Rows from block 3 of the encoder of a small masked spectrogram model, named by matrix and row number. Rows with one number within an expert belong to one neuron, the router's apart. Each number is 50 + 12 x the weight over its row's rms, rounded and kept within 0 to 99. All counts start at 0.
Before each expert's rows are labels from the 100 clips, of 14976, where the router gives the expert most weight on average: "top examples" is what is common among them. Only what is clearly more common there than usual is listed. The data: babble in 24 made-up languages, each with its own sounds, syllables and stress or tones, from a formant synthesiser.
# router: router (encoder.blocks.3.mlp.router.weight, 32x192, trained with AdamW), inputs 96-191
# up: expert up (encoder.blocks.3.mlp.up, 32x384x192), inputs 96-191
# down: expert down (encoder.blocks.3.mlp.down, 32x192x384, transposed), outputs 96-191

# expert 2
top examples: voice: child-like voice; /aʊ/; prosody: stress on first syllables
router.2:40 50 86 56 54 40 37 61 51 69 69 39 29 62 58 48 63 47 53 60 58 72 45 57 52 59 56 39 45 38 28 64 62 31 59 65 33 56 57 38 50 40 42 40 57 47 69 54 57 43 54 62 44 39 63 50 54 57 73 40 53 41 51 53 31 43 50 28 57 64 70 50 56 66 57 37 42 58 62 49 36 56 51 29 74 59 52 41 62 45 28 47 36 30 41 49
up.3:30 52 50 58 71 46 41 43 45 38 26 46 55 46 70 56 60 48 46 35 48 63 66 51 54 50 36 57 33 34 52 45 30 30 71 51 38 41 58 23 37 43 46 43 39 61 37 71 67 23 66 66 58 60 48 46 72 42 36 52 43 51 52 51 69 53 57 53 40 53 21 50 84 34 52 41 59 56 41 62 52 66 50 56 56 42 46 71 58 45 36 56 35 49 53 62
down.3:64 60 57 58 67 65 68 75 40 57 48 42 52 44 36 53 48 38 46 68 24 39 57 47 65 45 51 54 55 43 49 53 50 52 31 58 58 41 36 27 52 59 52 71 52 44 40 31 53 25 32 21 51 68 48 54 35 65 67 67 48 48 44 37 54 77 36 49 62 56 48 41 38 59 58 42 29 68 52 43 53 44 65 69 45 66 43 45 34 53 67 44 58 51 74 38
up.4:59 35 34 57 76 46 49 40 45 66 61 63 39 49 54 25 38 51 51 51 55 54 37 74 52 44 39 40 53 44 52 48 47 64 54 77 47 36 60 56 63 36 80 41 57 43 35 49 44 47 66 54 64 42 68 73 34 69 70 47 54 44 33 29 51 76 42 58 46 53 53 40 39 62 54 58 48 33 46 55 34 59 34 56 65 53 43 39 27 62 52 69 28 55 36 58
down.4:31 63 61 71 41 67 41 51 65 41 48 49 43 44 59 62 44 54 71 52 51 48 72 27 49 42 34 47 52 55 50 43 55 62 53 42 57 31 47 55 32 54 30 30 17 57 34 43 51 53 51 54 51 70 52 50 72 22 28 44 49 39 69 55 43 24 90 64 63 36 33 57 64 41 35 43 53 57 48 59 67 45 54 36 36 49 60 46 44 44 51 45 59 48 65 45
up.5:36 47 51 65 48 43 48 26 66 58 53 39 29 51 31 37 59 42 41 48 44 64 67 38 35 52 43 66 68 53 64 29 69 63 44 41 34 65 53 47 27 58 59 51 44 38 48 54 55 49 53 52 48 71 65 48 58 57 62 52 52 51 56 39 43 35 38 36 60 29 63 64 22 34 47 33 66 46 61 53 66 67 41 19 42 76 20 36 57 60 60 55 66 49 51 44
down.5:54 49 54 48 43 47 56 61 26 45 46 60 52 67 38 43 58 48 49 23 48 60 62 55 58 63 36 64 59 32 61 45 47 40 51 37 57 51 57 41 72 54 54 25 39 47 48 51 26 59 42 69 71 56 58 45 40 57 53 63 52 61 55 49 59 47 40 66 82 49 48 40 43 41 44 67 51 41 28 55 56 27 52 49 52 38 40 37 51 59 35 69 53 49 38 49
up.6:73 65 51 43 58 44 56 38 53 23 50 30 49 49 60 55 45 49 47 27 48 59 45 42 63 43 66 52 53 46 50 48 34 59 72 48 35 58 51 20 74 44 74 65 48 38 56 49 41 49 69 54 46 36 48 29 28 52 52 45 36 41 71 43 45 51 46 73 44 39 30 59 43 37 66 35 67 48 59 60 38 61 54 49 38 35 54 59 53 56 38 51 60 56 44 33
down.6:45 62 50 69 62 48 56 62 48 51 79 41 51 36 50 47 55 63 48 42 40 34 41 55 43 79 33 49 45 42 52 46 42 70 58 32 39 51 27 36 51 61 60 44 43 49 40 41 38 57 54 43 58 45 57 65 36 45 62 33 53 47 35 32 37 56 28 28 52 69 61 47 61 48 30 69 17 30 56 51 40 42 46 68 69 46 44 31 38 52 54 34 63 75 53 52
up.7:37 39 64 40 55 56 29 28 44 55 64 61 54 53 49 47 37 45 56 66 37 46 37 47 57 71 45 13 72 63 59 62 39 66 33 44 41 61 46 50 28 52 55 36 49 44 54 71 48 62 67 29 55 35 66 50 28 45 54 38 54 40 48 65 42 53 32 49 51 63 47 26 50 60 38 49 52 37 33 48 21 46 39 45 43 65 55 36 45 39 44 79 46 53 60 52
down.7:28 51 53 63 47 43 52 46 62 70 52 56 46 51 64 52 41 76 47 35 55 79 50 50 41 46 49 63 33 67 62 65 46 47 51 58 68 75 55 64 68 57 68 26 58 64 52 52 53 51 57 38 51 57 40 55 74 15 50 62 42 50 83 50 50 25 47 72 42 40 60 67 44 70 46 43 57 44 40 49 46 46 53 69 48 48 56 44 61 68 52 63 60 40 48 53
up.8:38 45 63 48 52 32 50 55 56 64 58 35 35 44 34 44 49 32 51 48 43 68 59 44 37 37 58 58 36 40 76 76 52 58 33 68 43 57 58 62 27 12 55 57 55 38 67 39 62 66 36 36 24 50 58 17 64 59 29 53 55 51 32 33 40 20 53 33 66 47 49 56 52 43 65 54 52 39 74 58 59 64 29 57 68 38 49 68 55 51 60 41 42 38 58 43
down.8:42 48 33 49 34 54 55 51 57 40 34 37 48 56 38 41 59 41 26 56 41 45 38 73 43 56 57 54 51 51 44 29 36 58 50 28 43 47 53 63 88 69 70 55 56 35 56 36 49 42 49 69 67 22 42 46 49 61 72 58 55 67 41 47 45 57 56 46 52 48 57 33 47 73 46 68 38 49 51 75 48 38 39 50 23 64 55 52 33 33 46 54 37 58 66 38
up.9:49 70 77 34 34 47 53 39 51 49 66 61 53 36 38 47 53 64 62 61 52 45 45 41 41 63 47 37 55 44 52 63 39 35 46 49 48 60 55 60 58 39 55 27 72 47 51 64 82 55 41 19 50 46 72 38 40 52 51 44 58 57 63 35 33 48 54 61 64 47 50 40 77 64 34 47 29 49 67 42 41 47 55 53 32 45 61 44 41 51 45 44 54 48 24 41
down.9:51 69 45 60 54 30 60 69 37 49 54 53 60 60 53 53 44 27 32 52 30 54 73 45 40 23 49 56 29 48 53 47 31 71 60 34 26 58 73 36 63 42 47 52 48 51 51 47 56 61 58 36 38 46 44 66 62 48 29 52 52 33 23 52 47 52 35 49 35 48 75 42 61 71 53 61 40 50 47 33 41 43 33 65 56 40 41 58 51 53 47 58 42 64 31 70
up.10:35 68 58 58 45 40 39 27 38 53 33 48 48 28 26 65 69 71 41 53 53 62 52 33 34 55 51 34 61 36 45 55 59 55 61 46 46 33 55 50 54 53 59 42 65 62 59 31 59 65 44 46 58 60 37 54 62 33 53 38 47 47 48 31 54 44 58 42 58 58 48 65 60 43 26 53 53 38 59 60 99 59 44 61 42 73 62 47 47 67 28 38 40 43 44 45
down.10:51 53 57 45 58 60 57 54 34 52 76 34 67 64 58 61 59 39 36 37 46 48 59 59 50 54 61 39 29 40 53 58 46 41 47 65 46 55 25 62 60 72 51 51 41 59 37 74 50 59 48 45 32 51 48 52 37 18 49 48 55 50 69 48 53 56 26 38 49 57 42 61 35 63 36 63 57 51 48 38 25 49 40 47 61 39 61 45 18 50 65 44 42 48 55 43

# expert 5
top examples: reverberation; white noise; pink noise
router.5:56 65 18 51 70 41 59 65 37 29 42 49 74 71 49 50 59 51 38 46 39 43 62 53 41 53 44 50 51 67 48 51 43 60 41 23 49 63 62 48 40 66 43 21 46 52 49 53 47 49 52 56 35 40 59 38 42 49 33 39 45 45 48 51 59 55 54 36 43 25 40 40 37 51 25 56 41 50 81 47 51 38 30 50 43 34 25 50 25 62 56 39 40 65 50 57
up.3:33 39 54 75 46 39 39 34 59 58 40 79 51 59 45 34 42 49 51 34 79 52 46 46 38 74 48 63 56 53 45 47 43 41 52 48 51 36 53 37 38 53 39 28 40 59 39 48 49 48 44 55 56 77 27 50 43 77 59 51 34 40 59 50 63 49 70 65 71 50 49 48 24 48 58 63 47 47 33 52 35 49 56 49 55 60 50 64 40 35 37 45 38 44 60 35
down.3:33 51 52 59 52 76 50 61 56 51 40 23 49 56 29 76 74 58 51 48 28 56 50 29 39 55 60 54 52 55 51 67 21 51 49 67 52 73 43 37 52 41 44 47 77 52 48 37 29 71 70 22 48 75 52 57 36 60 54 44 37 45 60 54 56 65 49 68 61 48 54 39 48 57 31 40 57 27 62 36 60 36 59 55 52 54 49 57 79 46 51 57 48 60 41 53
up.4:41 49 49 40 47 77 17 53 46 42 50 31 28 72 51 37 58 45 60 64 77 47 57 35 64 44 37 54 36 38 64 57 60 41 48 62 57 53 42 60 49 45 59 68 69 62 51 62 32 51 41 53 67 45 43 69 75 54 68 27 45 41 38 73 51 39 47 49 53 60 43 56 39 56 64 44 45 31 50 45 34 45 50 54 51 34 44 42 58 44 49 44 40 59 46 56
down.4:51 47 77 72 41 48 61 29 43 63 56 48 44 49 50 72 23 64 32 55 42 45 48 55 65 61 26 52 58 49 42 33 48 22 51 49 70 29 43 45 40 74 48 53 51 49 66 40 47 41 36 41 33 70 61 44 39 35 39 62 64 48 34 26 42 35 41 35 45 28 36 48 55 57 42 51 56 48 52 42 53 50 40 42 57 60 49 32 63 58 57 80 38 43 59 47
up.5:52 59 38 32 36 49 42 51 57 43 41 19 49 52 36 53 60 41 48 62 41 79 61 43 29 43 67 49 35 56 58 33 31 44 62 43 55 61 68 51 39 59 52 62 51 37 46 38 49 53 48 43 58 47 50 70 52 31 36 60 34 41 49 56 61 58 50 62 44 50 33 77 58 69 48 40 28 48 55 27 65 55 62 36 45 64 44 62 35 44 62 65 62 59 41 32
down.5:51 64 60 61 43 63 48 29 55 34 72 62 69 66 55 62 53 55 36 47 38 45 50 41 56 53 59 71 60 71 25 52 34 43 43 44 60 31 55 45 52 78 51 59 53 71 27 32 65 47 54 75 42 60 47 38 43 57 48 62 43 45 51 49 44 30 36 55 79 45 38 66 54 64 82 38 39 55 64 59 41 42 53 39 60 47 39 58 55 56 80 47 18 37 61 62
up.6:71 37 57 35 62 66 42 54 58 52 41 64 55 25 44 24 39 50 47 29 56 38 45 29 46 39 44 57 39 62 48 58 56 30 25 68 57 61 52 48 68 43 79 68 65 56 69 50 40 63 50 47 73 44 43 65 42 44 41 38 52 65 66 45 27 63 47 26 55 62 58 49 36 56 60 53 49 38 27 43 48 44 31 30 48 47 27 65 55 54 55 55 84 39 67 52
down.6:88 45 19 46 69 43 56 53 42 43 49 46 49 74 41 56 53 39 41 63 54 61 54 55 61 54 56 45 51 56 58 45 74 59 46 47 60 39 31 33 40 55 41 59 31 48 56 65 32 51 52 43 49 89 47 70 53 49 46 43 49 66 46 32 71 30 46 50 36 33 57 26 61 46 32 60 33 47 45 63 51 45 21 64 51 39 85 62 70 59 62 56 43 48 56 49
up.7:45 39 39 51 35 47 55 72 47 60 53 46 55 64 73 41 95 33 45 51 29 57 67 46 52 34 66 31 61 74 43 57 49 43 54 52 80 52 50 38 51 48 50 47 42 38 51 61 53 56 37 54 46 43 36 43 70 64 68 68 31 50 52 54 65 55 59 56 48 50 24 24 73 66 57 61 29 42 37 47 42 44 61 59 42 72 39 49 47 61 55 49 38 30 56 51
down.7:64 46 57 45 76 68 71 46 50 66 63 45 39 57 49 41 55 56 60 36 61 48 77 50 47 61 34 38 59 45 53 36 55 51 46 39 67 46 70 32 75 43 59 57 57 41 46 55 47 68 64 50 47 63 46 48 47 73 43 46 34 61 33 30 42 57 57 53 53 43 57 55 28 59 46 80 46 57 64 51 41 43 57 66 46 31 35 45 42 53 44 62 61 58 64 37
up.8:47 36 28 39 39 55 35 22 56 51 49 70 48 39 38 47 50 60 46 42 54 44 58 45 58 59 34 46 47 30 71 37 59 47 52 40 36 35 27 66 35 44 59 39 67 61 32 45 47 56 44 53 90 51 57 59 55 38 41 64 50 41 43 42 46 50 44 48 50 38 21 53 62 58 52 56 49 49 51 48 52 51 49 54 40 27 32 51 31 38 44 52 55 46 43 39
down.8:60 48 32 37 59 43 75 54 53 45 37 55 38 44 55 39 57 41 41 57 59 75 36 70 64 50 44 55 46 51 55 69 51 49 42 55 30 53 55 61 42 47 34 49 39 60 53 43 42 45 32 44 16 49 47 44 38 69 47 59 49 63 54 34 63 77 59 33 52 29 56 60 57 34 54 44 47 43 46 51 47 33 51 45 41 43 51 51 56 60 38 53 46 54 66 61
up.9:40 60 46 51 29 72 47 40 45 62 51 53 63 55 47 70 75 45 60 43 69 52 65 50 51 40 66 44 55 39 49 49 42 37 48 66 56 59 44 40 61 34 52 32 69 55 33 44 41 41 52 63 51 59 23 68 45 48 22 41 15 51 52 59 68 76 47 55 55 49 50 52 64 51 41 42 49 41 20 61 51 49 39 42 66 52 48 51 61 58 56 68 41 55 63 19
down.9:39 23 53 47 38 49 52 41 44 33 64 45 44 69 39 51 58 63 34 40 46 52 34 58 64 40 51 51 41 65 54 61 31 70 40 61 49 30 74 45 57 67 55 50 41 45 48 41 44 57 51 36 49 53 56 21 33 49 47 50 58 68 52 39 81 50 47 48 70 71 36 62 55 55 62 48 42 60 54 56 51 39 62 55 41 39 53 19 32 57 37 64 68 35 56 37
up.10:48 47 49 42 61 59 33 53 56 46 56 54 71 39 62 41 66 44 45 38 52 55 43 38 59 59 46 39 36 40 43 65 62 26 15 60 61 50 34 52 71 40 38 65 46 53 38 71 47 50 46 61 56 58 36 44 48 60 50 33 18 65 58 55 55 63 47 44 61 55 84 45 47 42 48 49 61 42 49 49 86 33 59 22 42 53 56 63 58 52 29 72 80 28 72 60
down.10:63 43 32 29 47 45 61 47 47 45 43 65 30 42 44 54 66 40 50 39 26 32 70 36 30 56 40 50 70 42 50 48 56 50 54 50 71 48 56 39 49 52 50 57 41 71 68 42 34 56 53 58 57 81 40 36 61 58 51 47 47 65 52 53 63 29 56 51 66 38 45 51 54 46 47 39 51 38 55 45 40 50 33 51 41 55 43 30 60 46 53 86 32 41 46 44

# expert 7
top examples: reverberation; white noise; pink noise
router.7:53 57 22 48 63 40 61 72 40 28 46 60 63 71 53 58 61 43 32 28 42 42 51 53 43 50 46 63 60 65 49 41 52 53 45 28 56 55 57 49 52 72 48 27 44 47 39 46 46 46 52 59 32 36 65 43 46 48 34 31 47 46 74 35 62 51 53 36 45 20 38 40 33 58 37 48 50 46 77 48 57 48 39 53 49 35 27 45 34 64 62 38 47 77 41 54
up.0:80 43 66 31 78 44 39 63 61 51 18 61 62 57 67 43 65 21 50 62 30 58 46 42 58 48 37 60 65 68 66 36 48 26 57 45 57 49 57 66 39 47 45 60 41 52 53 41 62 43 49 52 64 55 79 48 43 47 50 50 38 46 54 52 45 41 46 47 40 62 69 39 53 54 43 37 53 61 39 57 37 57 56 55 45 50 49 71 56 24 59 39 79 34 62 57
down.0:46 58 48 46 26 55 67 46 40 66 42 55 41 34 74 33 26 48 62 47 50 49 59 60 54 45 42 48 37 39 56 44 72 51 60 59 44 39 79 48 58 63 56 34 65 61 40 41 57 44 33 62 68 38 65 48 52 54 50 64 64 43 44 41 45 33 42 52 56 38 68 76 37 58 42 57 53 57 61 65 53 70 57 23 54 61 64 43 54 50 56 71 70 43 65 31
up.1:56 32 59 38 42 44 37 81 69 45 62 44 50 60 39 59 28 54 67 43 70 26 58 31 49 61 54 41 54 52 44 52 50 45 49 81 53 48 59 50 61 44 70 59 64 54 39 47 52 32 33 56 46 44 33 47 64 30 47 70 41 57 53 59 57 37 38 26 56 63 58 68 58 74 62 54 26 14 37 36 40 48 47 49 66 25 42 54 40 59 47 30 42 44 50 61
down.1:35 51 70 49 47 60 49 68 67 39 40 51 40 57 45 56 60 39 41 50 54 58 55 37 46 36 69 37 58 41 46 50 63 51 39 35 51 54 80 48 48 52 70 60 58 47 59 50 58 40 35 40 38 32 32 42 55 56 57 31 61 67 43 61 64 66 41 44 51 55 50 58 58 69 35 42 56 67 50 45 52 50 54 67 58 30 37 30 53 50 42 37 27 49 59 65
up.2:72 42 80 46 50 52 32 60 61 90 50 52 48 41 52 56 55 52 66 36 43 58 41 62 49 43 63 40 39 44 77 55 65 55 69 42 52 45 49 56 54 58 58 62 58 46 39 61 46 51 59 59 49 39 53 43 51 41 56 55 41 36 38 47 40 52 59 71 38 80 37 58 69 51 36 47 47 67 52 64 45 48 51 60 47 50 62 18 66 34 53 54 53 44 85 46
down.2:30 43 17 49 34 69 41 51 71 50 46 55 49 63 51 67 52 46 30 50 65 42 77 43 62 22 41 32 44 30 58 68 44 43 56 83 60 46 53 44 63 47 32 67 45 52 54 41 58 47 49 60 35 37 47 47 33 41 58 62 63 36 39 67 51 67 57 51 45 50 57 54 59 43 63 40 48 35 63 44 70 44 42 62 72 50 58 19 48 28 52 49 75 64 50 56
up.3:58 44 33 54 66 60 55 79 52 38 58 40 51 32 67 47 58 78 52 55 41 41 50 56 49 53 32 56 49 77 49 54 34 63 63 44 49 35 31 52 54 72 19 61 75 54 37 46 46 67 34 42 46 32 58 57 46 55 57 55 39 39 47 51 57 33 56 42 61 46 57 47 66 59 57 68 60 34 63 36 48 52 56 37 48 44 61 50 69 57 55 49 62 56 40 55
down.3:55 63 55 59 45 74 58 52 62 55 47 36 52 52 54 47 56 41 53 42 59 39 47 60 38 38 50 64 37 46 24 70 26 37 47 51 54 34 70 44 65 48 60 53 57 46 55 47 51 60 57 56 49 59 41 61 63 68 40 37 59 56 56 27 55 46 53 48 43 43 55 47 29 58 25 65 28 49 40 36 40 71 67 36 62 55 64 47 41 50 57 61 51 51 69 56
up.4:37 67 48 60 71 62 40 40 70 41 40 51 50 67 45 57 45 59 52 66 47 36 32 14 54 51 48 47 54 48 69 49 66 40 71 37 46 36 25 37 48 59 64 38 54 49 45 47 50 60 49 62 65 30 40 19 74 58 73 62 41 38 31 57 39 64 52 65 58 59 56 44 51 38 56 52 57 44 63 49 50 59 57 49 54 35 57 49 41 54 46 48 50 41 61 60
down.4:39 61 62 59 72 39 43 41 48 42 50 67 51 48 57 68 63 31 42 46 64 73 50 42 50 38 61 47 59 62 61 35 59 57 59 44 53 64 54 71 44 49 46 58 36 57 33 41 45 43 46 24 44 62 57 39 22 53 51 48 56 49 45 41 41 73 41 72 33 56 55 31 50 40 57 45 50 35 50 49 62 40 20 53 48 52 60 51 62 30 61 34 48 72 33 73
up.5:76 45 34 58 45 48 39 64 51 54 59 46 53 54 69 29 48 42 60 46 74 39 63 40 63 44 40 38 66 25 63 73 59 52 55 65 43 62 45 43 67 55 45 33 45 51 16 66 87 69 49 47 53 34 28 56 55 65 42 51 64 26 49 50 42 41 47 51 53 22 38 56 52 48 58 53 68 43 65 48 55 54 51 57 43 20 35 52 47 39 51 62 66 45 46 59
down.5:43 66 46 43 41 75 60 40 63 43 58 52 48 47 69 53 17 57 59 52 60 24 34 84 36 49 54 63 76 53 47 40 54 59 39 46 34 52 57 33 61 61 58 25 39 49 48 61 42 54 46 76 54 59 28 31 43 61 43 50 59 40 61 53 62 65 56 38 46 43 54 31 57 51 48 54 74 41 62 52 35 55 59 36 52 51 54 55 69 44 52 57 60 59 61 29
up.6:35 51 68 46 30 42 60 33 63 42 36 39 56 52 62 64 54 36 51 49 44 43 56 56 52 37 46 52 42 17 52 54 42 53 82 40 63 35 28 28 60 52 44 53 44 65 53 48 50 36 44 34 55 45 44 61 29 63 46 35 53 49 41 43 43 63 37 58 24 49 69 25 40 54 47 59 60 68 24 77 66 62 41 57 76 67 58 54 30 58 37 61 78 60 44 62
down.6:71 73 69 65 42 30 44 66 60 56 35 55 42 54 46 46 45 30 68 61 45 49 51 72 48 63 44 19 74 58 62 62 53 69 37 58 53 57 21 68 29 75 56 45 52 47 49 36 47 43 37 58 69 44 45 37 68 40 57 19 43 55 42 64 62 56 59 48 63 65 38 52 55 66 50 37 53 37 48 55 58 58 45 35 43 49 56 39 59 39 46 46 55 38 38 45
up.7:36 52 57 23 28 74 67 35 36 51 57 47 46 51 72 61 58 51 45 53 43 62 62 56 46 31 41 35 24 46 37 54 28 49 36 83 54 56 66 51 39 44 61 53 38 59 62 35 54 32 25 52 49 60 67 44 42 53 58 32 33 53 47 66 45 59 42 38 26 39 63 54 57 37 65 47 56 53 57 45 50 49 63 61 39 55 48 44 55 65 60 51 58 56 59 44
down.7:53 71 63 50 44 58 56 51 60 54 33 75 38 56 30 73 70 59 58 32 48 54 32 49 63 81 55 42 45 58 46 53 51 67 75 46 41 46 58 51 57 60 45 21 36 59 48 48 63 54 60 63 46 45 32 36 47 69 46 45 38 39 29 66 52 57 54 57 42 58 52 72 62 47 29 56 64 58 31 46 43 36 29 70 35 48 45 58 61 58 37 43 45 50 62 59

# expert 29
top examples: reverberation; white noise
router.29:58 67 27 52 62 39 52 74 40 25 50 62 71 63 49 49 65 33 40 36 37 35 60 40 46 53 48 51 56 73 54 54 44 58 41 33 53 44 58 48 43 69 48 24 48 33 37 56 45 53 44 55 43 37 57 33 42 46 33 35 60 45 73 42 56 53 52 33 48 17 35 40 31 52 32 49 43 55 79 49 51 32 50 54 52 33 36 51 33 71 63 39 39 69 34 53
up.0:49 46 52 50 42 46 66 38 56 64 56 65 50 59 34 57 56 59 59 49 68 29 59 34 42 33 24 44 50 43 31 60 29 54 35 58 50 35 32 45 49 42 45 63 77 55 59 45 43 38 53 44 65 32 31 52 46 44 26 52 58 47 53 60 71 62 36 56 29 38 49 60 48 45 35 42 46 44 41 45 28 49 41 48 58 69 40 52 58 76 53 47 61 33 50 36
down.0:53 68 52 52 58 46 53 39 24 42 53 61 57 55 44 26 50 56 31 66 60 48 48 48 66 41 61 58 43 49 47 40 49 53 49 56 43 60 64 56 82 43 59 72 57 44 39 38 36 44 41 45 49 40 31 57 67 54 43 40 48 42 32 41 47 43 56 53 38 61 66 64 60 53 48 35 37 68 75 48 48 70 64 52 83 38 60 40 42 32 42 38 49 38 52 65
up.1:21 44 51 48 48 07 53 55 61 29 54 64 65 72 33 45 48 44 52 62 69 52 38 41 49 38 41 50 44 47 57 49 53 73 54 62 41 40 42 75 47 52 59 44 60 48 45 65 58 65 54 50 39 56 54 40 47 70 35 31 50 36 48 62 40 38 70 55 38 53 62 49 83 53 59 38 62 44 55 73 57 55 45 50 55 50 23 55 65 50 34 45 35 44 42 44
down.1:41 43 51 58 63 38 49 52 28 52 45 71 65 48 50 50 46 56 42 67 54 41 57 66 47 38 76 46 61 56 29 37 73 38 40 36 58 49 35 60 34 48 31 51 42 61 44 50 36 67 37 52 54 47 53 34 55 70 58 53 57 53 63 54 49 27 59 37 46 69 64 52 62 43 55 45 46 50 51 79 48 52 40 57 77 50 51 60 42 23 68 70 47 65 44 50
up.2:56 51 66 27 26 43 41 43 72 45 61 33 40 62 55 41 52 46 50 53 33 39 60 54 41 37 66 47 39 57 60 32 45 44 61 38 70 64 46 26 32 38 51 34 64 46 48 50 65 34 70 57 55 51 54 64 66 65 62 47 35 47 44 48 44 46 57 60 52 44 53 69 54 54 54 60 48 67 44 39 55 46 55 45 58 63 59 53 44 61 51 41 32 47 52 53
down.2:54 37 65 43 79 39 59 46 34 59 53 60 48 73 61 49 43 42 46 62 48 50 37 40 67 53 46 36 21 73 53 48 53 68 62 46 45 57 41 47 33 55 72 57 32 73 38 61 61 57 42 56 64 44 56 45 40 53 65 67 59 40 39 30 63 70 20 61 50 62 52 36 51 48 33 47 51 56 63 41 45 57 44 62 30 28 50 58 43 53 44 65 46 37 54 52
up.3:47 50 53 58 35 42 48 48 75 52 33 33 36 45 67 56 48 49 57 54 54 49 53 62 51 49 47 44 72 42 50 61 14 38 66 35 27 32 49 49 61 62 45 47 43 53 30 38 37 74 67 52 64 61 39 47 48 49 64 55 59 45 56 58 39 54 42 65 45 47 68 57 40 61 46 63 42 41 54 74 80 59 37 70 42 59 55 47 61 58 64 46 29 43 45 70
down.3:56 36 44 71 38 47 52 40 65 56 42 42 63 57 44 51 34 41 64 32 57 56 52 51 40 62 59 43 46 49 59 19 46 55 37 52 28 36 37 49 39 46 66 45 72 59 40 21 47 37 38 52 59 22 62 76 44 52 43 48 49 52 60 50 43 48 70 48 34 50 50 73 35 35 34 43 60 35 24 46 38 68 52 46 57 44 49 48 66 30 48 52 50 38 65 18
up.4:35 28 69 47 47 63 41 36 61 62 56 64 38 42 40 55 47 67 51 49 38 64 55 47 66 33 49 58 42 74 53 25 53 67 43 32 44 51 51 24 61 45 40 68 54 65 44 40 56 54 70 42 43 46 38 63 57 56 37 40 46 50 46 57 50 34 58 48 34 68 59 51 81 64 61 52 36 65 51 58 37 46 49 61 43 58 47 47 53 27 23 69 38 65 65 34
down.4:50 52 48 37 43 45 62 43 78 42 53 24 62 53 54 41 43 55 68 56 60 57 46 63 30 41 69 55 40 31 38 57 51 49 54 39 63 29 51 44 22 37 46 51 56 51 59 59 44 56 56 61 51 28 37 30 46 51 43 37 32 64 67 45 53 20 71 60 67 49 59 53 49 71 51 76 43 41 31 29 50 47 53 26 55 67 56 50 53 29 69 59 32 44 46 62
up.5:46 34 61 47 64 29 45 57 38 37 73 50 32 40 49 47 37 42 47 44 61 48 44 54 46 63 67 53 50 44 58 47 58 53 60 68 69 61 32 62 38 59 46 30 46 52 32 53 60 53 75 48 39 76 64 47 51 78 83 73 55 53 39 39 42 61 51 41 51 48 35 36 54 35 72 54 45 41 22 45 38 45 50 51 52 50 36 45 52 59 57 43 58 52 47 77
down.5:58 43 49 46 69 56 39 52 52 57 56 51 62 20 28 72 46 18 74 54 30 53 59 54 51 60 58 44 56 56 59 63 53 32 53 35 58 56 35 15 60 52 60 54 38 60 58 57 50 47 37 39 45 58 52 44 42 58 40 50 52 55 49 54 56 50 38 42 36 41 38 51 35 54 59 54 62 51 54 53 29 38 46 62 26 60 69 61 60 44 61 41 63 59 57 43
up.6:35 50 55 55 81 54 35 88 53 50 43 55 65 64 66 43 61 52 52 43 57 66 56 35 41 66 48 43 41 37 51 42 37 43 63 50 36 36 24 40 57 66 40 54 59 44 51 57 37 46 59 34 33 52 35 44 57 70 78 49 57 50 64 52 63 60 40 40 63 58 58 69 56 52 59 47 41 43 58 33 50 56 56 26 69 46 47 54 47 43 33 40 74 24 50 61
down.6:44 64 52 38 41 55 38 36 75 42 21 55 61 45 41 39 45 44 61 41 71 59 66 44 46 64 62 68 55 58 56 66 62 53 47 62 69 55 57 54 46 65 64 32 43 35 64 29 56 38 67 40 33 53 65 38 59 34 37 31 67 55 69 77 40 39 56 36 66 49 31 55 35 47 37 33 55 65 28 41 53 51 61 55 37 62 41 65 59 50 46 42 70 37 53 54
up.7:52 54 62 64 61 60 55 45 69 32 29 59 22 26 33 41 34 48 32 70 46 44 59 32 67 61 65 49 55 49 53 60 55 48 49 74 53 58 42 63 51 50 41 44 42 14 44 62 44 26 49 31 62 54 70 51 39 62 43 40 40 52 55 41 55 47 53 34 61 37 31 51 63 38 60 46 40 63 65 56 37 57 55 32 55 37 53 62 45 58 46 37 42 62 29 46
down.7:56 45 48 39 41 49 63 49 71 35 67 64 60 64 54 64 81 49 77 47 31 55 40 29 34 53 36 52 60 40 43 44 45 66 53 55 68 57 55 53 48 75 54 38 54 53 61 39 51 38 66 36 60 57 59 64 49 44 54 49 53 31 56 61 46 43 48 47 34 41 55 40 93 56 23 54 45 69 59 45 62 56 69 49 30 58 60 43 50 76 47 33 50 63 62 38